Weights of a small contrastive image-text model.
Data: trained on small charts drawn from random numbers, 203450 training examples, 13.5 epochs.
Rows from block 3 of the image encoder of a small contrastive image-text model, named by matrix and row number. Rows with one number within an expert belong to one neuron, the router's apart. Each number is 500 + 50 x the weight over its row's rms, rounded and kept within 0 to 999. All counts start at 0. Numbers have three digits each.
Before each expert's rows are labels from the 100 images, of 14848, where the router gives the expert most weight on average: "responds to" is what is common among them. Only what is clearly more common there than usual is listed. The data: small charts drawn from random numbers.
# router: router (encoder.blocks.3.mlp.router.weight, 32x192), inputs 96-191
# up: expert up (encoder.blocks.3.mlp.up, 32x96x192), inputs 96-191
# down: expert down (encoder.blocks.3.mlp.down, 32x192x96, transposed), outputs 96-191

# expert 12
responds to: dip in the middle; histogram
router.12:475483504579520562521490475430428513443551472518479500523461546536554496522463441570398447463614438509521474509538458529508480543411500520589402492515482524525526462540485446486520419553535515427474550544505507511437540498631474597554553483503622428498566381544459568571487440412538480449
up.0:395486484513533394409478494505558501457464457490556459524496545442492496566498525492538531501522489517449506516551516641493543429518542437433508465466495444487575501548472523542548470561444480563540424560568510507429474559449543498471444505440530554522484548461617459388539652526520521528
down.0:516511496489560423505523549480489459516463443543511410562438546468549538550399476475488447494511390532444552508523523591519514537528507432485503478525450528487465481564481402541501538470472496522516622524519517561502519546447531433534509546430522467480522531491626423529485464564551564627
up.1:475443488537566469540461465469502531427548484445603537473363509557524571481426465518472487418503509432533582568444489452552472572385459457500593460562476518444499449452527426524442580550535460507467500465422555506555395436488521505564421499515411517492549481394461489544492508550458615496
down.1:611471588534505472516500495414483468389504471487428443606564450551506530542541509456490503501524454492475408470546598492472505433521505478457424445475591410521497609492489490518552439608538420538536486451516441485495477465449514508430490489422480578453461552492523487585564524548550445462
up.2:544532615480439393525486478481503459494513472515577503505478335524455522501488498481468473443487520539552470556444510491407447464500547532461599463521537479520456520539522413527529593445547411592542573446544572409502448512479485457516570399415511519513402576442518426549497450564491573590
down.2:475416526445501443532463418566506518479500490507575479596490521484482498535564479432588527557497477521511547559545540499495556479499510527517549428432472485513532405507482540501432469477484382506602499517548444533541474534489426397506427549398526541457486534401652483445483577575511505490
up.3:496449445429501488518621603484623439518515547475540522463435514526415528543507564440523560500560521453528539464452533475477451506589587401468479598424449569467508533454515515539520555460467500459525409492592526543525527425454559499548560467538401549480456498430481487413479495548460553501
down.3:518575480497498555461477550559521533499451433540446578568465517510556563576361510467439417396439507641489411534545476470478476535498511361550500496538429500542552508506455536518499459529428509558452481580574488570511511485525473536495516486508581501472493478490505478535537478495480528528
up.4:530461481481551560432520520454469522470554442475496531539448588507495535463540490459463517524464485426648479599577504486571559493491542449539508468450548411444571517406477474544387485587493468494545486470578463460517483493465504480480410543424520498540460484472505532548534525510508500453
down.4:476481517544476486516511518474541544517467537478438536492535506554492474443513473514398552501524505558481461421439505460464494379469508467395532529502553318478518517484573507453456505544509529570526460444467546484530554553456535471425526480499492517512515482540407586528497522530450492493
up.5:475389453486455468480392466572539489567493473487545495462486519463484427465568503538490513477517453543407480516520502523441448502525497482446630477461480468501459506541492498533489534473490479627481490553480549473479466537467425468446528458442542500536485600447528514418528450564541602462
down.5:438505456532517442384563459548451501453542504449637462479403527493458536521355463596443466458566493459514540481485418604589556503566443546550401573593441617421556475566496491464587485520534503434559514557536589479443430545552518567586498486464528463546541434522511528497486512517554480522
up.6:453426604480461498463511410431467526435510559512545524490527484479453448506512432554515544459562490537475526491428463583510422417486522502497574462540503468440475454571502474513529485541539566516516500550442562499448467520493481492493536464482564567540488546475478546433498461533503519501
down.6:499500472455507481467523497482448448515601547505540522490468494455486479474476458508497549474583471385497479505422402562527467527616435602573473540481549601479480543584509496490581516503577536422480456489441515452406508461508497563514505570505496531580509410586481611513499523518572464475

# expert 27
responds to: scatter plot; rising; bubble chart
router.27:433508431489540471507471547539546552553445573537462562460446496538496423481533465432449501496505555570474541488515489433490494455491500509465622464500421577457420526502439491474547606467473470526446495523450535521521564510468454522432543529547439426500500601518518427406549451531418580553
up.0:499534536478373507451589521455509521440516479473473544539441452484469539555427495506576445538516608505495521491438418509498412530463473417551480505601512480556540421452523559549521422446502563423524441520464549531535545537550484497581470483511541485448466443463466423474458477454433495548
down.0:597526576539516492510569416402501415515526530447489466515517469533455448615514629489568538524437459489525449562463507456531520471442574560566476464611538497542509550403489531489515492438570486420461478449529478531450483425521545490511542368494483499559459500516476440553448480533399456572
up.1:508512561488407486535567425472571456522554429459596387530471497468455489539445485492568544421525561455516467531476460621460429578541449398600484515532525478493563470482586443555526509493568484431511434444431509494498535605529552477575508480421547607557398514436551584543490503549463477531
down.1:538538502463527597572494536516512528518488619503403426491515537445457433543625522483587520534407510477524590497582554400558515454534573539532436489470511453505504519451532520428509483549507482463548545454500418503513418495485494455418481540613500418439559556546563492458500485545481451424
up.2:484545506511517477542520433575594510523484439464589485475529453436586484552466473478547416392471538472573622450512429519545417467554457540499585425486506465484519420507511538491435534526540549495508542477408464439574480488582470505525523534549529479494536566541547512456502520543535461452
down.2:576433546454480542563499518563492520533468436531415434546476452574452553515471497479559494538437474506490507478516556507486465558515466429553466522491467481552550490510591562547546433584443477526555541538513393537531451482595560477570443522540544511417533459472603439519522508487549492585
up.3:585416495511519502488509462486365540488470437500525546453514429511560576399526475533516561565535485495460474507509448583496495619515551549493574556452554348567492540540473546603505464527459514523475430565411486458419497524530482472510500524331579544508508563462563454574486486531595544441
down.3:433529400435534472505457511524514461474558503478504517478510497445597503513485497497417485504483572525434519497605526502487479521490430509462504579420520403444449584555515461428485523421472517504525528424503520546565526468571509607454534457580477429477517488552375521454634516435524467487
up.4:471548549454415446480554509434536507460533513528501431473463478509402622441486590505533515501456513466517482533492491575469488537584487463466411543485482509525498535525646464535548503464419481515578463442519518474468483536420604404505500411410532595531500587365559453583455481562514494543
down.4:570497610472454435506583510496471554543450486497494481579511458585515539459598554488584520504493520523576464462407515468581505441593566493451466497533535472526551487469507579498484453578457488503528500465503489354475488512407508383510522481400438583541553540506573453542427464561488501512
up.5:414497516423517502524513547473504481484561590492523454521497422555523469585522511469496561429596564507515602519517510478434538408429508496474571461589505429438513500379510527492471529513569436451497426483494541646622609523533475537486535499495465456524423451486399487525494503618374511576
down.5:462466425467482489457433511514528452468565453525557534521504475419554562481451494495487463494575512534494558519587576575485534522436457464449532476466474494494433412530442438510359583413461472484488537568524550498556593530454432499486474561509516510489487434491446504459544526464563542554
up.6:542586502572444546474490463527469514527545451453517478499591487438548510580397489563589456496532501459485426507473524495568532538513551560504412529565566487538500457498479608496483501535547544474398527491476458552489480463493530548514427477553474517474539405583445539449504557440582435382
down.6:534585551470546488522575493459539452516478545520474443490572530497430484557468427469479498530493418477447526465497555519522473474560609541429426515462565472541475612508501478454600578467537510548603558424467483506465529519483549495501563512488481576551468585569570513557466467520513401504

# expert 1
responds to: bar chart; items: five; items: three; dip in the middle
router.1:553514543477537590562563523507481570537499506472423438515548460549535487421550430460490430579511531443479544465544550496473485516425544536467497540379550474569519519508502511600580428568523483424536583491495398566461504479550556436484420577452563442444517493454585429533532478513504488445
up.0:626486607488489517539567512540495508489553499502613472522560488482354511476450418416451491427578574517487526444407509463497441453461618531456545530466438554550504486570459446511596560546517397421428494597524509533444497441516531580536527538490472518525438513440568464495578523605561530466
down.0:539413534519458419414497525472489519416523473465574449532410557532458604516414442451437506433573525515596462474442463504531535376481513421511478464538465457356558484538533538446501455566526417500613453465551591513546440491521456577494521442462555592506470424404411547510546537575476478529
up.1:479439532422509480443523507437499572393540529544602478530363510475405606445475499450437518462541573519500541479457459540548528469433493499525588423477423535495475436552476473516490522497442457496468400552560582477490525447422413479563489492415553537498510521372518475452526468604494602535
down.1:514520478470541492496437556586481580521457437509426568490556533490549482495366462486440391545540472539474550449529441520436461476436565533465516547389446603565449515535511533509456507498490479465544546540528499568567520494538497534452457660543543459534512522482560457560468523513478502406
up.2:388469420536575501487460409486597532479537492472518511444516553487444515462538579552533533465473498511467560479570482512507503488521456496425447488432472452450542551468561481442448443554436483571506490495518476498489423513478565411411486491535536529509543529464537598444528547581580523444
down.2:436459466562554490498411361520484558507557470475541533433538523481504455531467518619548509506487493502408466552624448561496541511519485638492552527490503413468566496491494530479496419529515478564489454511478473502405424503554517563521475472483589542529468469559535538422504576444587464468
up.3:518498444494486484414547580443438553440556558594492479516379530532462582455548500494547431497495477534533447497479505578528545452507468453494551521490511413416549483561507485477452458464434534532536499578521539391551596517433390428470545502415596541543629430438461485551476473471473500657
down.3:513493540456507511533503433526492473524554518530477537442484490466476401552509546575516553629407485505509605527578494487504471603537469566548435536467503513541426500483574400502519515395547509464524572399480434516583484507508519446587456511521468480434515564504509432494427433462464447527
up.4:485442496491569504486481403531492453454460450453517513490537543500513471416550526435485514513444558501514495552576478447497514435480440521522539342464512579502520546486531353494498459555516428481520552425464477454453445480498551473457451509470495490505479556451533534545512514659467534415
down.4:481477557526485496469539463379424561402503497480480490540582509577511535510490451534483509483553463430481394553494492557456496460486523515531527423565619445546480496578413557514559450540582512542491447517477523557428449453535464676476452406522549479517469447564423548432563518487584442517
up.5:473544530403533540523457534469533668521602542599454523382517483559526565436500489585489409498495482478497557513524544558484472500437521476416483579399520372489517520527533546525424477473387487564570503489510491519610460513484459429468471520535571467483534572481519475488556462508487499493
down.5:431524518516542482571462442494432496580523460512534556458446496471525415566451501580529467567483364445443547552528480579471464610555503558509497490538565473473488469512482477568550504474537541590529552485455437517456529501557537496608523474517502511456510522589627463479440522432589475546
up.6:474419459534480461400536529474459509477519589489554510541437519492382523449492515432519598513529594513471494428441421533583545501495517553500562521496463513499452480511472500417504514474489508415448399620481579494502564447438412524490573558434490571586530433472394490466441488526535537537
down.6:519479525424493669489523517538560506560509523508444546477544598502548488430502505498447537538491566477516507494461473461549506514441493453469459596415424492518583483509575536493441477510444478410528447522526474574587451536510475501491400565466452411524482474456474498480467553492416469444

# expert 9
responds to: one colour; flat; line chart; kind: step chart
router.9:613501492470483513493541545491482539471480548538409447525466507494544563404575529411479608595472554551502477463511595511584537408531556526427502522440485529509415531529451485514445523480440498520477529487494492442520517487348491395443486433465495490433553615493496419446510451554473495513
up.0:427500476489515535496530448522509476457464504481535587428449589451447497515499492603606469470521476446542578590422506449442525525565457480504463512509469488485562473501575461407506466525498558528582578464434528482445359598492554407524490463556508498462547540437485628461472548508498458404
down.0:480487513515528528543442519462505547446544565637501533485437508467461484501485574440411495509478507494477561457485554486450530483398439469544481474440396468375438451466417415462423506428459495575508451522515539464547425497424477476455529505597578480499517496415491454495575474506430575564
up.1:589433441517694478571539537450469534541540478510475510459537527522598487467518419499416483434524511538522530519474449493621393520437528600465601546496448503436489493544492497485394476574469611507456540483400458499446519386531497488521542511451554491451559483442481504502570462494505502480
down.1:553379497616580455457418440476454510539445412527505484537486581484555477479427496573412528503476421575510454453508448526584514523355515533577489543573435531507470484557539553601457401528463538480438491628521488528429489508579523492579484583467542430505563404473544545530528521491552566495
up.2:479533515395463642516521548522426539426507568534460498440403545511418518448604548492526552539536586505546523492451525449447528460513434514569493486466474500494476472503527457557481433529446558486531451482480571487525499560441455490486482477584525441443543527449451506506487476565439499446
down.2:519565536557468446488473471675455523487506495554572474473483532514487512460563413523538453491491515606446404483523424477528557463481508529520522514590480510518555468500428589492557414557447502531413496578476508421527601471543504492535509551455529554556522472541487477619498459486537491458
up.3:556393426551652425547479493456504502554486440493489484511560516488606482488491443511435494456517512531473511503548413508605465570441507609472597508491466483478482484514442547519390541512487571498413482513385490542429562425593496521522475571450533433454526475514488498478547478448542536497
down.3:549395476559587471440413424484482499524496431500537515511456615454506473488398490533400514540505442529466477466497432520525544556333494483582523559531407496548461460509538536609463425480473481465474466633510486572445484506583522496591482558505559448503544399463535556517528530482547573494
up.4:525451456568502424375475478543545418501467437502490514583488531444590444493412561461467462520445490538520445493600480557545577469441449474560500462515506518526484481486414537510434494351508423453463522541502524463507576482569437524488504578561535459481485345599519486512519520386529529558
down.4:501478413538535564509435515519529513543588483474553509496493480407507599444458475465489540463554561526542565494561493517504529561453449475438562492455423482467455422476383405487385577443503472466393526606543563591543546504529407547478531534505507443477472440479436469425529503463493556538
up.5:519452459460533515577473536596429601541450519503501511423437546511419491487603426521488430530521491507474518466465454432515496514579492567526505478454542397534521510539494481459581485583488531566480463583434529495459440500525464519464512510503489487576601581494617455481589484516518431435
down.5:494473515414556433426440497517414573502452519507516538506509512569581524438516446529535481499443463490402452501483429515529494492437514500495536541542516408578512498532536580522557357540403518551435456601468504489520550402564523466505492542434486480581589502540542481607477478449557497483
up.6:552412463587538399398464472528542457520483440512490475579536544420618466479435521469471521527466497543504454475619472591565592485411475545515537486504492502547471474505392545540400502405492435468424497538467525479507595499546439514505487591487555438477497404586510503490506512417539518547
down.6:507464430563540555519416493543537476533579470465541499506487505374509559463415507482465533494537541535538559491550479508516547564411470480467547505484424487496452438482410415537367563455517476437410540592532526611540526508527437540508519538517532437481500411480435509423526513491503552516